{"model": "model that answers yes/no questions on an image's attributes", "translate": 0.12, "encoder_norm_position": "pre", "encoder_mlp_ratio": 2.67, "fusion_encoder_norm": "layernorm", "fusion_encoder_norm_position": "sandwich", "fusion_encoder_inner_norm": false, "fusion_encoder_drop_path": 0.1, "residual_init": "none", "muon_scale": "match_rms_adamw", "nesterov": true, "adamw_lr_other_params": 0.0014, "warmup_steps": 470}
Rows from block 2 of the fusion encoder of a small model that answers yes/no questions on an image's attributes, named by matrix and row number. Rows with one number belong to one neuron. Each number is 128 + 24 x the weight over its row's rms, rounded and kept within 0 to 255. All counts start at 0. Numbers have three digits each.
After each neuron's rows are labels from the 100 texts, of 14848, where the neuron reaches its highest value: "tokens" is the input token at the peak. Only what is clearly more common there than usual is listed. The data: made-up road signs on poles. In brackets: how many of the 100, against the usual share in percent.
# fc1: MLP up (fusion_encoder.blocks.2.mlp.fc1.weight, 768x192), inputs 96-191
# fc2: MLP down (fusion_encoder.blocks.2.mlp.fc2.weight, 192x768, transposed), outputs 96-191

fc1.366:145192122112110119157150120155132132126134154146174102137185146167114106158110080120140128122099129129111157134157100134117133130145133157154130151161108126160114119118153122110108119135139133075124116101081091128153139117094120178072132105149141148108109112145102095146127149152118079091
fc2.366:103149138129107126108125131119119104132163131172124138156110119136121141126085126097123106120105146135142154146115117136140142147110090119165126099077142148130122130156151139090112119119187083141129162138110165170118151141173133157142066134134110107127163118155139101090113095098139103168
tokens: "circle sign" (75 vs 4.4); "hexagon sign" (25 vs 4.4)

fc1.362:129146086135105134123145129126181123136151165093135094134103129136146123181097114134103138094144122077134123099125139125140116121142096130121118135138104109122131126117117096138125159133148079140123155154115121142139128089084113146118136132121148097106135096140124141130121172118145097164
fc2.362:095111133124121116148147099133149098126135135156127143128092133102089085161123115164090165138152116152102098141109088121146148111098147132109142120090109140136083117140145093092124155130165167106122157137122123100132182137074131099156115092120153130162117161163149157118169134151141141145
tokens: "hexagon sign" (62 vs 4.4); "circle sign" (28 vs 4.4); "square sign" (10 vs 4.6)

fc1.607:144118113121130123114107161106068156118108092093139150107164100093143131124131113147133140132099103142128134104116152127104104160157112126126137129156120142139131127113126154146178103108132120128137109159128122151152163114137121105141158143150092136088105117171120145083141115151113163120
fc2.607:180099128118089108143085138125145112143156126125114096114111129125155114145104082111141140102101102095097139133176141115089103129145157160127114137104130141080131094137145119136159152110123146097155150104113125139112133171111103159121101109145142146126143113134144085130121160145172128167
tokens: "?" (55 vs 0.9); "Z" (18 vs 0.8); "arrow right" (13 vs 0.9)

fc1.331:110132112081148104148133164066174149105163106143128101132147155113141124137141132106162136154096170162138081118182094125141148097127129137092141138110141084145162157113139130124110134117154098103143113091118143172129116154125134126103152147115136119167160109133116125076135111114155175097
fc2.331:084111170136098114091147117143094127113120091159122123111118136123116161141116109135130142135139178168156126149161148094150138119132162178110085114163132114139111084089159104106115093132087134101124082150088110139148151080147125112129115137115190088136101114116112121114099100137081141102
tokens: "brown rim" (97 vs 2.1)

fc1.402:127092191143116154123149124066145148121114123141104120133131140146139122120108132187125143137135147144120096137109114089091106113138130142102118128123107120109136168198140116158153159117126136155130127145123151140142141119122148108129138119067131147108053130121099137129126154133169119183
fc2.402:144111128111148164154162115172150131144118172141132122150142178150123170110109177111118094134103105089134151137135146107157109110136057119124142106115132116084095144123140148155122137157127161111146139131158181119087176100155129145134108133091121110139136113140109121084137079122162135101
tokens: "purple face" (37 vs 2); "orange face" (25 vs 2); "blue face" (7 vs 2); "teal face" (7 vs 2)

fc1.500:075147131100129104119113132135134093169114154128144136124113127161141132147111136118151138115127130109129086175102161157113166120112217131134105144156136116141111112143188170126113107168101151111129086109145162095104141143113142154115126123136194103131130134110146101119121154118113123082
fc2.500:138140044129154149089111138184113159131119155120148132132094106067131078148148127135178100095140108158130165113117102130120105147091107138091111117126121170142089133141126147147135142111110116153128151127127176122138100174091135161116141103120113157143099097121154117131145118105165121111
tokens: "90" (19 vs 0.9); "70" (13 vs 0.9); "10" (12 vs 0.9); "20" (11 vs 1)

fc1.92:156126126130133156137125116146155149096156126168155142113156149127048141139124142129119169125159118133129177138101172163106131108150138127111113124100115111115133148116092115175129118134121109100142146149129163143104115121148162134139117160135096157174118155132134115120135097119089083142
fc2.92:114123128116142079098106142132132114148128096127127148140119112125135122138115103132123099129146152131169137097120143123140148141121102119136134140105109124135125131093123117136110144126113177149123086102100177128139145127090129129141102085109157134104151158116099140135117124161136071125
tokens: "brown rim" (50 vs 2.1); "grey rim" (39 vs 2); "black rim" (10 vs 2)

fc1.733:114149148115111127107144133161130143156150099147138143148113106097151129160173143081143092113099114120108129124159105101127086116142100141146147161129110167153111139116135166102120142137096122167114127112134196127129186124127145116157122114162107138092129171119096146162141079153144116130
fc2.733:135126133111092144141191143157076109115092138123129148136157163138151127123136118098114124132107106150138121126101135167109138141114097108124141129157125121095092130117119095140115120204134105134133100130164151098138091139124175100116175138109128101171135119125129114117143070106087148153
tokens: "struck through" (100 vs 3.4)

fc1.541:121157153117141138107133121151101117103145123143145124135131120133148170108155123124147156138150077097105152123110162104064129151142153147096127100111139155159134122098121151167163117167136129118141077130085176096168154078160082142132116148125147098142103163164157116131078142130138117169
fc2.541:136074160169115096131129183157115139154114126166172104126172118132130121123085105136123141152132129178094124167100162130096152105109127149137121090129131110125167080131127106126141147172119134143112135103150177136136121110144133121121116101115161126111160144132097078106139116124160103171
tokens: "?" (26 vs 0.9); "orange rim" (25 vs 1.9); "yellow rim" (13 vs 2); "20" (10 vs 1)

fc1.125:127099147129125101097139155142109130129115135104151154126129112159135094130132098082152160112134138135135116090126131102156125142114106158114083079120139192143106164085119146155137146092130134182134134115120139110113176113125107145141111146123107118153097140113119132135082158112180119147
fc2.125:135116086087116143140122127107131138140145141157081111148129158122137111128106114090158125114137134137107153189103163129111120110087169099150117120136126096135140121154118138158112084146119127127130125144121122111100153097120112131170140144111194165155131123128122123117157092064104134129
tokens: "purple face" (22 vs 2); "yellow face" (22 vs 1.9); "blue face" (19 vs 2); "%" (9 vs 1)

fc1.689:111154113119112126117113099186145122082119158083088135113128123137111138170143080121130156145122155121161104169147115139085057150129127112140142165097114141137086169110118104127164119161092146118141150104114144134136120111159138119143172151101125081144123102122125121123145148122130156085
fc2.689:126123108122117150135101081159135108160101111095167138160091140071121124114099158133149159158150143158090142154172129164125158167162134119088086140156115093134150151166072113122150126095147095111136134128127164151116129085136141085146161115181112182128109142129098121142143110104158147133
tokens: "hexagon sign" (82 vs 4.4); "pentagon sign" (9 vs 4.4)

fc1.511:126102115147136150133089101111127136137157133121145127149091127104107099131117130148086125188100151115095149142139103098108144156158138143077146129116139136124093114097160075142178150103102104076126146106140157120090173122123122147160083122117140153150128109126084138139131135103091134107
fc2.511:155058081142113146116094116136126101114120125147143077124108104157123084122174125093138120167103134108111141108133120159113144209154102117123132114169159132091112117096124081134122130125094165112124126128102101101113143146154118207120113111127152160123144117137121156137112134117127126140
tokens: "teal face" (67 vs 2); "white face" (18 vs 2); "pink face" (11 vs 2)

fc1.249:110121105151113082157115130101111114125067126171143124154125130099151143126138118128124133134153100130092141111117124176102092119134163113102131168138136161127092134106097147164139144114143141145172091162132140139126104124153143178119171102135128114131144121148157130148125110115139116125
fc2.249:118123106147105168112138136146126108124092181109150194112140125158131106130103134092128152111113115125129154087157168099140130132130145167157111119109112169157132119140080131161089129175089117100106140080104126124116150151124129119146160141114150126129144133091122123137179128151145107126
tokens: "90" (37 vs 0.9); "%" (21 vs 1); "50" (19 vs 1); "R" (12 vs 0.9)

fc1.526:170131144155096136123142150098141131112095161124096126134132149086131128164132077131179123136179128107126122135123134144165145124114188149108161072116167092170117135160143153124090116098127100135140141129103149124164122127131106109117070135127174118148130117156106106131106164101160114123
fc2.526:129153138157090160109083162133133104135130186121120130112074077103149105107112131117132139173115138138138131167146127148130124103162085132085177138115131116167101130157106151114143095094138130150090131115099116162090115149145130146110118138151091124135123135121140087150172101090120180117
tokens: "hexagon sign" (100 vs 4.4)

fc1.577:126147155094137054176092168150105107107130138126109122113123098146107148103132124101149115112136124135119130121139140137102126163155131118141153150103089116118113139129159129102162114164088136135106151106160147126111136087049172159169176121084140153134079148140120126123145128086177135168
fc2.577:152127112126114124117141137151132102114086146156139131140139196130160117110137135087100202140116158150168106132079136135130152109096179127148134154181121114131164168133135096141123156139094100134106131208128114160129144141135082092119092113094107129091126132127125119095159107143117142099
tokens: "brown rim" (98 vs 2.1)

fc1.416:160136093094119157091085101126127118137097109114141173152117153121138133100137123149189117143161111123125136114087095125181175140121107136143137151168151103147130146198100111074118098119141094087101109130103115126100135153129146164132093130147136142156102109138138120169155125144187115113
fc2.416:070130165139132064137119119160129167103139160099178128126137159098126110153116198064124112155134174130146148119170143123103124134100138097116181120099116143079111127142140144118144153094149123140151130100125119122101119124142152119086125118106110134115124153143109145164111133143114130100
tokens: "%" (50 vs 1); "?" (44 vs 0.9)

fc1.589:111103164148126096085140112130097133180132121099142158182073115140100175128151140097118118170135108110130150109131162148135156127155073162052134127126143166095101163125130096103133137165188110079135106096130139129103103155118135113110134129158125086148136130138116151146140124151131154135
fc2.589:120119095145099149088095145087130163113136141117128161147145129182119150163123140133141127168134141099113110136074122111124152132112142112102137118127116111108141161122166113126142113131142156164115141117129167116100098108087139132114112149150133126137153155126120093123142132188100093102
tokens: "struck through" (100 vs 3.4)

fc1.738:149108095162112101117096171102132086107146120121164122151131113146131153133060152148180138147097090143134119143130144126082155121106166147090152128132127179131118105129140130133154164104078115120110085085137145120134102125128083124165162138115113148133143152138145109125153147085130105105
fc2.738:148124105145159159121180093132103172148106158093130125107177104112130110105117147122093143136140164150127120143091154133150108115150096129153140167105082117111102147127136135139119117129106126138154140142104119155119163131113145112097156111148102125127112117102146203117111112145102132141
tokens: "?" (28 vs 0.9); "Z" (17 vs 0.8); "arrow right" (11 vs 0.9); "R" (9 vs 0.9)

fc1.453:128148151103086134106113085116164117121130057119128114117159115114128112165139147151147117100161102133110114171133111126163117166140126174129110152120127101152115135156133125115132103140152134116118139114115127092109135120143126117113146172145170148083083085129091158120135104096089191148
fc2.453:142106112134157081123120128099183205115120183092120161139109105116146184116130124101179101102122139131146140156142122115149146150095108124146138109122096119101124132127115154117122117098120153092141083142122168093138187114142152124136131139108101145105170105162149103086131118163137123111
tokens: "red rim" (21 vs 2.1); "green rim" (14 vs 2.1); "grey face" (13 vs 2); "purple face" (12 vs 2)

fc1.237:152118096151092127119128160102113188150161126142158134126072130119109142112142147143122132125123116114125109090050124157119101098098139147123175153129102111168117081111113172111164110111112122149144129104174148110126091128123154146138120118164126130134111123079128085104172128109120157134
fc2.237:141151153087132128165083132140115136193121144133144117149144161140147087146134107111088122079103081122128110133106139113163126138107128146136131132169103127131116120076138153163099127109107110091128153161128171132104122157127157123090123113144146131152154132155128105138156132089118116108
tokens: "struck through" (32 vs 3.4); "R" (30 vs 0.9); "star" (19 vs 0.9)

fc1.644:114112135142144167181108156136128147155138173157159166152132160105147114117121122155104179134131128076094120122127147164107128124105158111122144096109097113121115134102127150155107133110171106123136118109106159184122134146121105163139170121145111125079136149111167140141134094107141134146
fc2.644:101152131125146193121150101153139132103133101123111144122108135123118163119132130132150088089142174177141136118144086127103113153124098130067168090128126113162154134137146102094160091092109127105073111146134109182123112148118138105153146119132122128095120151113129129118103130138149155130
tokens: "90" (34 vs 0.9); "%" (30 vs 1); "50" (10 vs 1); "30" (9 vs 1)

fc1.643:145123144086089107131106121137155073159144119119179109115143147121147151105095121135106124121131127123144123126145174169190151139131177107173130122123114153119130133125107108114151103110111105119093091137137132138185135085126138150169115134125089122159096151153139115132154126091165128064
fc2.643:122115106086115136115162152113120118134118087111118160128121132160087142126171113084138124171127143109146180126150135117121124133116111137123148113123111115130144142147104132142121077175159127121115126181071102109058137130161119083143120133151145166133113107127136098128128134144144091123
tokens: "%" (26 vs 1); "90" (21 vs 0.9); "10" (18 vs 0.9)

fc1.555:120105156139147119151156127133155154130155152128132138179124106190102127131153112120164154156167135094141101083183140113077141086124128116127142084099108137122149136142123155120102105116107117113105099137123103173116082108098131122172129106161103101116141117141149151101093116135130130087
fc2.555:077084130112153119139134137118132158116156118086119146138146152139134143131166139147125120082124127132131148158068118094157124148170125107088110090122120107159130129086126105109099116067152120101152143148093130132121123154111107112153153163113136117163206150138134122129141102166104148182
tokens: "50" (60 vs 1); "30" (20 vs 1); "%" (11 vs 1)

fc1.506:136146076147098127149107139110110148122144108117159116114161130165138117090104113133129150125144116094113118127144095150149151121094138108182109131162139145068082118145132148121185095126136134097102116145161145142145131134147182109123106110117146120113112128180101093093121126083132160153
fc2.506:132134123127149149139144120099156117155095108120143109127090083097144133140129117113129120109135096117136074144120162142091079134124120153148098140111102134108122132161117144103114137106148128148147098161106160128126164143109127143118113166172155127174136090149110104143092142145151124168
tokens: "70" (42 vs 0.9); "?" (36 vs 0.9); "%" (9 vs 1)

fc1.296:147164087095135152112127085148128116181135130085148150153158120116125146134127157175133130147089084106122184112114093084122137171148107117108126122114131113099095122127100141139126103126144103110145143092086190132146110078121106130130165170114139138109120158122130122114146117095145142144
fc2.296:126121126139107115152096107149115122156161154112140087131120126126160153114133177099136204143096114120135062168114160180111134112148147140061134120120127165153106130126093091129146113085137140116136117130162138096116155156139116140116164101117128094139132136145142137125103116109137154149
tokens: "teal face" (100 vs 2)

fc1.53:114181107122127120121109120140099100126110134144155136125088122118109117138145121121134079114131101109153163120158143116145151172154150137085108116106124141094116102150126169154138127133164113147135161090101161099104095113084128144134161098133131159106140088153103132104163134101164177128
fc2.53:139106137109108135120126118138119109150111162115129137155126135118147118083105147088162171159134129132097081143122110159141149145154121118101153131145145110133165111137125098142072112113107129127100186120111130131106130173156163091106153159151112106136093127113161094098130118144136145102
tokens: "purple face" (100 vs 2)

fc1.232:095105135107108113108117134140153116100107194121150154119120119104133104119095107116099128153123144119125101124103120110164128155109134129160127118138115181134133157130105134114155136114116122128074155109143113119158112132131103129109146123141124125118153100133133141140137102087115112126
fc2.232:129145081136140172119142134128136093143112109126069106149108100119160182118162121113117129140119127109134134142166120140124108117123108134164149121068143097060131120087176139143125143141127143099110102215137131122108142094114166147153152142128110131135114130115116151133092145164103120147
tokens: "90" (22 vs 0.9); "50" (22 vs 1); "star" (12 vs 0.9); "struck through" (10 vs 3.4)

fc1.639:131085139152126084116143118125102160126125114125169095129110113141125107137092121097137149133166135100146089111104134096118120109185132155111135141128115115115165139139170112120134137119145179158122154103146123162174140093122156175132128091105123090141142090132111178133139150093145139085
fc2.639:164147129115128130142152127119121131113112139121122172120114118106146155140118178123112127123123109125103053118131143086110089109142110135173081125133097148102135145096126152112121135183133086171155133161113148117132102093140138107101154112128114131105162149144065067092131124139102145142
tokens: "teal face" (35 vs 2); "white face" (24 vs 2); "yellow face" (15 vs 1.9); "pink face" (13 vs 2)

fc1.547:117130091127113119093159180075110182111120121123159121141144115168154168090133113167122124106136055115089159170108147120100130123129156133145128114133095129119110126118127170130156120110121119127111122158105091145168159144109169136132129133103110128100126138164111142112078153078138077109
fc2.547:117131156123125105139092143130102148102095094134147130146074101113134102101119145133108121114123080155117134100140114144156115137122111124116083132144118122100151099120097175126175135126155135124150092156102162100175122102136104167138143125154155141150111097127151114132130114166132144128
tokens: "?" (50 vs 0.9); "T" (16 vs 0.9); "arrow right" (8 vs 0.9)

fc1.687:099173127147063087099106135118122130077145110109124120163182150160127118141115134118108077149146150107152124160158132137133137146124116118117115171131166101106106177080119114167104136131113102125147144107144090118145144092103104136151099084127149116143139152137136130123105129157097108140
fc2.687:104065124097112109104150129134114123145130137146114130084083174100129148111101120144134091135167138097121147104129120158135147129129094114117105110148134152154121124144107093075150145146151138148123102118140094137127150115128150128136154119150135100121132128147104122118170121171099078155
tokens: "hexagon sign" (73 vs 4.4); "square sign" (27 vs 4.6)

fc1.740:145138116103124124103133118125131142145153135130132126123093136152130180087165107146139119087150136092141128135113129154154126170143148183166106133124110140084083084143160124165203139130131138092106140133128120160176137172176136095144156132094130143081123103174114157087126128104131125155
fc2.740:114130157134168133097077151143139139120097119158105122112113122142121106099095123139099146105128112116136131115144138127137117134138106137172091082132112124100118138181127145141152127157156133115134105105105067106122160144124147114136129113134139132139110107147127104095129100117142138135
tokens: "?" (20 vs 0.9); "!" (15 vs 0.8); "T" (14 vs 0.9); "%" (12 vs 1)

fc1.41:126172131121084138102185097135134148140091122084167119126098136105148116085101100140139115120180133157116119088137149108111145149119151129126102152119147128082140127147108121113091136150087158154092100128114122123154154144134111113146099119126154118130136134161142129117155120144100146125
fc2.41:129113112158114137133089165137107155133171153145075157167139166165122134140141119144186105149139121154106106146089159139076093118131118104128119100125165140145128121114134166077142136134157110164146135105101135113138142104129103108130168125122116108164127116121153144122115077131091154170
tokens: "struck through" (60 vs 3.4); "grey face" (34 vs 2)

fc1.314:096130102106135171137079185151074129154133115148139119101141116103130101121095116112164135058162137110102093138130138126095165090145128119115122095169108117111084114133143173134118106144103100115135142173147143118106124087149147150148142126104150098123148112131155095080140128107184171121
fc2.314:163104116133129152121130135113123139111085150095156107162153124120115111131161104145108149132090144113138117133127090097138104122124115112143100158139108128162151129167114102086118176131153164157109135147093118130144129066171137118098101152096110188160150099150078130125154148089144154136
tokens: "70" (63 vs 0.9); "arrow left" (10 vs 0.9); "?" (10 vs 0.9); "!" (7 vs 0.8)

fc1.174:117142120128102115162173126171182072161136108146137100151150104154094105165115078111112119117108157114115128129134114119087149129087143079093127098172107117128108145145132114090129115105123141095144130107118133107096100129107102104125104145116153134125096097145168148108132126145130175168
fc2.174:091133143118147172124119163140114139146121144109117168096143142130120126114147143151126129153137082137128125125124145124125076102117129107109144166122125160114151137069096109108144138110121129170129122121170117162134185137112124179139105140160141180180135173105092159099122116123052119149
tokens: "circle sign" (77 vs 4.4); "hexagon sign" (13 vs 4.4)

fc1.734:156111140090172110065143140165158120153139142171127112112109094146151156111134138153117161130142088137130137150153094111150095173140145112124154125088103143125121127137061144139136174102124134090098115138084122118149108108115153107117105124102118121154126114127103133123107166135117112127
fc2.734:114109109114088114103094086140096144124109137148141107143095132113105139140131119124163089148122133079138113132132150144118177124122125118125138132129128139096153077130158112151159112111097139153146116111129116104155105110077108094194139088145094120093172099153144113120152149141155111120
tokens: "pentagon sign" (88 vs 4.4); "grey rim" (10 vs 2)

fc1.418:115165136151121182091083111138133135139207153158122092137157085102106173104144153189108132119134083106087134146134123151152106125092072147148131125157123103113159135143144094139113134112136103084092111139107123141109125151107118137102113114145092159145127135140097103113130122133154136160
fc2.418:102101131150112127185131172146129142136113095114158135100136140145144156113086061128124120145124152158138143108112097152141138136107141107110113121155094119113143131100103131119157090169089114127118136198094114136126089169134139115136157102135104107094156106117161129105145157125109117099
tokens: "red rim" (52 vs 2.1); "pink rim" (46 vs 2.1)

fc1.141:116096156158133101107106129113118140165131135129110111102143127176132159134128167135114130154138098134096114189154120127163115105143158137094176162141101130161120146144117088136102127128164142141098146135084138106130085147114147135141082073124101119155174085143102127136124170111133123146
fc2.141:121122107094096131163121100143138125108099111111119096154094148125118130120126099053132134124110103127171086133176164155163135157147163154117073136131131108129175146116107133151148130149096129104135127143108121117141152126097135061158121093157083151150130092139162099123093133100139113089
tokens: "brown rim" (98 vs 2.1)

fc1.226:140138132086122166149121134088098152159123125125148137072157158144143093132101144133191184102112120122103102138142128114120100122106139142149142096138120130094142152140155110136148160146156123113099112132158119108138120134118085144117104062094103141156143140126162162121130098142142111184
fc2.226:135085083129115139111160145102146159120132151146094093132110104110127142148115131122117124144151163143162160127108115146161132128154134099127117142126112163116106137110141135148118127129140107176104098154101136130110078110130137140131106163142102111151129165139135084136123157131151145063
tokens: "70" (50 vs 0.9); "teal face" (13 vs 2)

fc1.156:112087146123131156145089139144129089119131122125121106137137132098144132100150135106154153091138106110120118156145154143121103119098137104153123152139119111171129142106126132097139114120110144115146106097130124130180166144090143162151109095146099156143137104103119117132110077125148097162
fc2.156:144125114120113146108181143130118123133151110159116141076104135200126111132152136164116151117110123141149145134175142165126131123108119109143162164158125168133168098130078142141103124128120147159142156161160105150143129148117120099132102105102102106104086156135120159091118154120109153140
tokens: "struck through" (100 vs 3.4)

fc1.218:113069141100117164130136158151159135117116132123130107140095152143143183117120127115114138117111168171122092089133152059110109145129113094155088095124122153139103126135128148134125177091128130066137143134120130155125162119136150144167099096109117123143115155136087161110121127177155149175
fc2.218:131142122140115105140150174144125118138124134142121117125150128087101144130159119137134092134173135169158136118085131130154109098111135085146058147126100156122139160094150145157130150181118144111147094098146094104152129133128082156152107162073100133186091092139166137136143115120119127163
tokens: "purple face" (37 vs 2); "orange face" (25 vs 2); "brown face" (10 vs 2.1); "black face" (8 vs 2.1)

fc1.310:126128136160122137136140151135162137121092101124083161124107143145109146110150084116110125107154112167114120108136117155131138093175158176131147125117128137145094129163162117134107089096122094115150107128102127126091137100135133126117081153147130135093123134120108099110141135096164150138
fc2.310:101140143146149151159136111128105139141116157114145120138087105099119133136135127135146153160132156103158109088131093114142139141137144152171118116101116097129129138178137137116134189108143105158120159112108146155119114185146096143097097139110125157092071109127138110126142094124134134129
tokens: "hexagon sign" (92 vs 4.4)

fc1.677:087153160163094152135100147122147128143125148100144135126164120130162117131101104154136127141098145156120124113083145124080164131163118092142122110120107123100043117147170137098125175112135119133064082166113112111141163085109138143110115102112108109085123127161121110129098132136153137124
fc2.677:153141151115111121162158128134145136146132095152139094158152101145101180144091090133124083090089087170119112137094136165092108123114105161174115072102124183111074109128140147128108156133124134125139145097130160104105164137171087154160122139163156141152111118110142122152132110063155134139
tokens: "?" (49 vs 0.9); "!" (35 vs 0.8)

fc1.457:085111120159113146114151093137154129140172168116131112159149161103130129098113136108126115131156098114075124152149151146146137159087111117130147107169106141140145104136110147122098106119122116108159149141143084142076130121153092202118119109158148166123142094116141112124137143104158113105
fc2.457:121128107123135141169137189149108170117154117126118175135128129155157123175087130157112119138146143133140124149096136150134123123158176127141127150155114121176113080161112114141115115155179125135110090147117131118119106164126144109132103109117140147099127107100123094060091125120113149104
tokens: "red rim" (85 vs 2.1); "orange rim" (10 vs 1.9)

fc1.504:144128152077127138132162110149122140150089146149147113092144124157140128128141129111135075158165160186123142142091119156109108112134125107153136132130155163110138115128103127146104112134117168130111146120104129170159115123140160131147113125149144114061129145106117126141136155138128179092
fc2.504:119155129137117157146093124112119097129151109108144143153163118159140138194162091163099137141115129098111134114174120111128161103206169145116162160109081125198148147136113126158135167113164138132125089104123099140097144091103120137141128094150107136119129121088152111106140107113114120172
tokens: "50" (84 vs 1); "ring" (10 vs 0.9)

fc1.747:190150170101118124145175132088122108104130105111111158108137147148106145155094131135161076085121124118083135123125115125125118170154132183158136116105122090128079109162118131102132165133147136152152173136101131115085151154102153184143148068113132117103125169132098172124108121071087104118
fc2.747:118102110117088161057118120145156122147113156139152101169154154130154133119134117098102206166147141138177114136130111155135138134090143124108117099145094158131141160092117121143111091154126118169132118089147120118144109091122129102126079157136135130142129099103126094085164135163113178146
tokens: "purple face" (42 vs 2); "yellow face" (33 vs 1.9); "red face" (16 vs 2.1); "brown rim" (7 vs 2.1)

fc1.372:147130123101132080127121128140126114141092103139132088152137098121126114122155108161107165142113105118126118163092159119138145137133130178135153101153107125136118173111147146134092097117073093134114114114110165103155155122152118146136143134113116120118126141115147109139118116097151131136
fc2.372:170139133162104141119148166098105118178126161166118121144147111103153093116169088092095115131126136144095148180151124108150167146124115099132124129129132157143166144093105103105104089136112120126094110106130112129171141060120149110147180117152112142133151140134121086129128074078120137118
tokens: "50" (23 vs 1); "70" (16 vs 0.9); "90" (15 vs 0.9); "H" (13 vs 0.9)

fc1.568:115082171083141092138105131106132097116077151143164123155113147122144135149141107134150109145113117116126114159147132129115138144140144160150112106146137126082141156150133130121132139108115167106125111137121115124167115093131120131117159116089124114117125159143130128156085172119090091104
fc2.568:079137124138145137135117147103126122136107106069140103167083125093118111156098160161131128160111113140121116157138167132150101145127120097135121131103085161151126194115148147160112165134104130104111114192117130102124115159115152183172134125133147147146082110138114125071111080098132136127
tokens: "50" (21 vs 1); "ring" (19 vs 0.9); "%" (11 vs 1); "?" (9 vs 0.9)

fc1.750:141146129138198130159131179115133164151141149100143112132116146129116115125119134116134113140129104171126127079118142162149126104117151116140144113119103129122126181126105122132135144121147129123137075111148116144125116126121110126150143139112138125117192149096135144076110120149125128153
fc2.750:124131133138139104138150165105155144136158144164124157117135142122094130093103140153100166123141176147161112114117113140122131130145080104113092086094132110163133044129149128135045141131107128100153125129148131148150084105113133120133112116124094130107106150154111146171127125130167135135
tokens: "brown rim" (40 vs 2.1); "white rim" (32 vs 2); "90" (13 vs 0.9); "grey rim" (9 vs 2)

fc1.657:119122158144085224172113087125103113130117100109147108138121127153168133141110139142142142129148118136114159133144116126152117113125123115137129129148112104095120172156071144125146135163127077141125075145162122149132126144121102096141126077114095143117129120098114125132104135099115157151
fc2.657:093136156091136161156150177113094143120128151138172122091102095087127146095175125131148166117107151125124118121167146186110096115092140122127129113144156113162118146123139131155154187162119102155150147148129132125136157105126146155087090122143151129105131130145127102113107077097131106120
tokens: "red rim" (68 vs 2.1); "purple rim" (18 vs 2.1)

fc1.471:127133108119123136151103145132114092103109097132141119149121121130058094112141121120132137130164067156100128074141137085136143128087175119129146139119153125112130108166119139140208100147117127126098134117134164150134122114160146134115169141132124139154148121112159103158100099141104134092
fc2.471:163139130134093083138161120120133109155107091101131185144122147090182148137115137136110141103137157177175111109140108108152125124122159146137123146096127101124124108151106108117086132145095106133136127134116119111108118131128113131160123120093188121117129148117149130125134158099085170128
tokens: "teal face" (58 vs 2); "grey face" (13 vs 2); "red face" (11 vs 2.1)

fc1.571:069160173149094147100131148133091120090109122110149116105116161143162122182150105130134141096136117117124160143155134101142126136123134124103116152118103145090116115139102105144157167140116136135143174101095131102084108078099163102170128131122157100155126082078112124138116130118103139099
fc2.571:131138117146130115178112100120136125120129180141140141127154121118108128098151156107110139149147147091123102139127138121114124108158156123121166159103122108141096115131117123113145114140119146098127121081108131157133089140153109178128154154150092114134131158168113115188151124110163142139
tokens: "hexagon sign" (76 vs 4.4); "square sign" (17 vs 4.6)

fc1.507:144110107141171152093130111115112133120114156152093118155114118144113098133122116080153162135181061148097114176138150126142150139108183153147153125137155103131141118139107127120107117105157157102138121180066160150087125097125142127142145135162127089140140124111130094120151136081146134109
fc2.507:128134160127135136151157107110113104122150134134129112135148129148150180150098141106138125163096167122128140139117128117118110111156081150101139110096103135128130162163136166078158113137121122145115123112113161097120133120101134139124134120096144159108123142164147155130167132106116107129
tokens: "50" (58 vs 1); "green rim" (9 vs 2.1)

fc1.519:129101083099137154081144108058137140101130144139077137135144129098112153160139132114120127102106142111138139103082105091114099117116121140156144143132132171123109105143146151159146128131081121109115133173129128183112101144144131090173140115088134130134113115087153139159129155143108077200
fc2.519:096150105161148116132152137145125143144160111089110098107140130136143135121125135159147116139132109108123149096129148109105148111140136152103132115140126077122134156144158127155119113107137119112119097091101126147099165108136118129082128102105153098109107111137133077131115156086182140103
tokens: "teal face" (24 vs 2); "orange face" (19 vs 2); "H" (14 vs 0.9); "R" (11 vs 0.9)

fc1.253:165130142142147144140145129094144114137088150169147169136140123143129174105085123145147173126119117090108130103144094133119160137140114097138123147119120157117144125094100171145133131074101101084099097150167142183131104138123137154148116122128128111085169137094091126141136118119161135140
fc2.253:130121122155142136179153103129128128113167119106085163069115160106131151123061111101137101092137130167099103139114097144121079093131112147107105098123164092130145141154168139117143110111152108082120157097133126127119115138139135104118129176140144127110129169132136124071115144187097110110
tokens: "90" (39 vs 0.9); "50" (21 vs 1); "%" (20 vs 1)

fc1.188:109142132127160106128138112111152159095114108106155104159151102105132143144106139109139120067128127123133099106161141128121126162169099146159102157138120104101101125185161180118164106147160148078095183146133115130147103131128123118114126162126121104141167104124130095164132169123166163093
fc2.188:134147101141123133129121132106096153196126130096139144100112142116132158140097117145143151107136149148096104117098120139083133099148085150138136134175114127143052153112147092148093129103140128096171143129158116124106123110135147107107132118123155132134149134145105117109152110097096100124
tokens: "pentagon sign" (99 vs 4.4)

fc1.540:106147109127153097148166154135136094118138075111118138086145118104155099079089119144125143130125104171120090138121149131099084163114161168146093113135114101136126124091122114135106138118157111149108148077115149132143125119138138119108119117171114128128151113159119113171116117074155156087
fc2.540:133100124131098130144127126131128131147154157150145143164170097168103162130124095082129126125095136121075140157142111104138142115098098111132164137139154146118138114132137131119135127110117121152110118122133140109133094143090127128155143114098135066109115117120161210164131110108171110135
tokens: "?" (20 vs 0.9); "hexagon sign" (19 vs 4.4); "!" (14 vs 0.8); "drop" (13 vs 0.9)

fc1.353:122134096150099151076137128177104140117098094121156130129150103144112127080116147125148155140114155145142156102098138136157115131143106122140087096138128125174182122070109119124075169124133122143129173136151114098108154148165132083158121108114128110113155154080103162110153109148083120109
fc2.353:148117177115099150115083134128103139125112146142153135167129162125113116114131117167137144115136063110116115153184120086119099123177119106146143167151110124166165120188106106120130141123126176171131118103113092110127091145124114136135154062134172135144120112111139125101157130163138105110
tokens: "circle sign" (75 vs 4.4); "pentagon sign" (21 vs 4.4)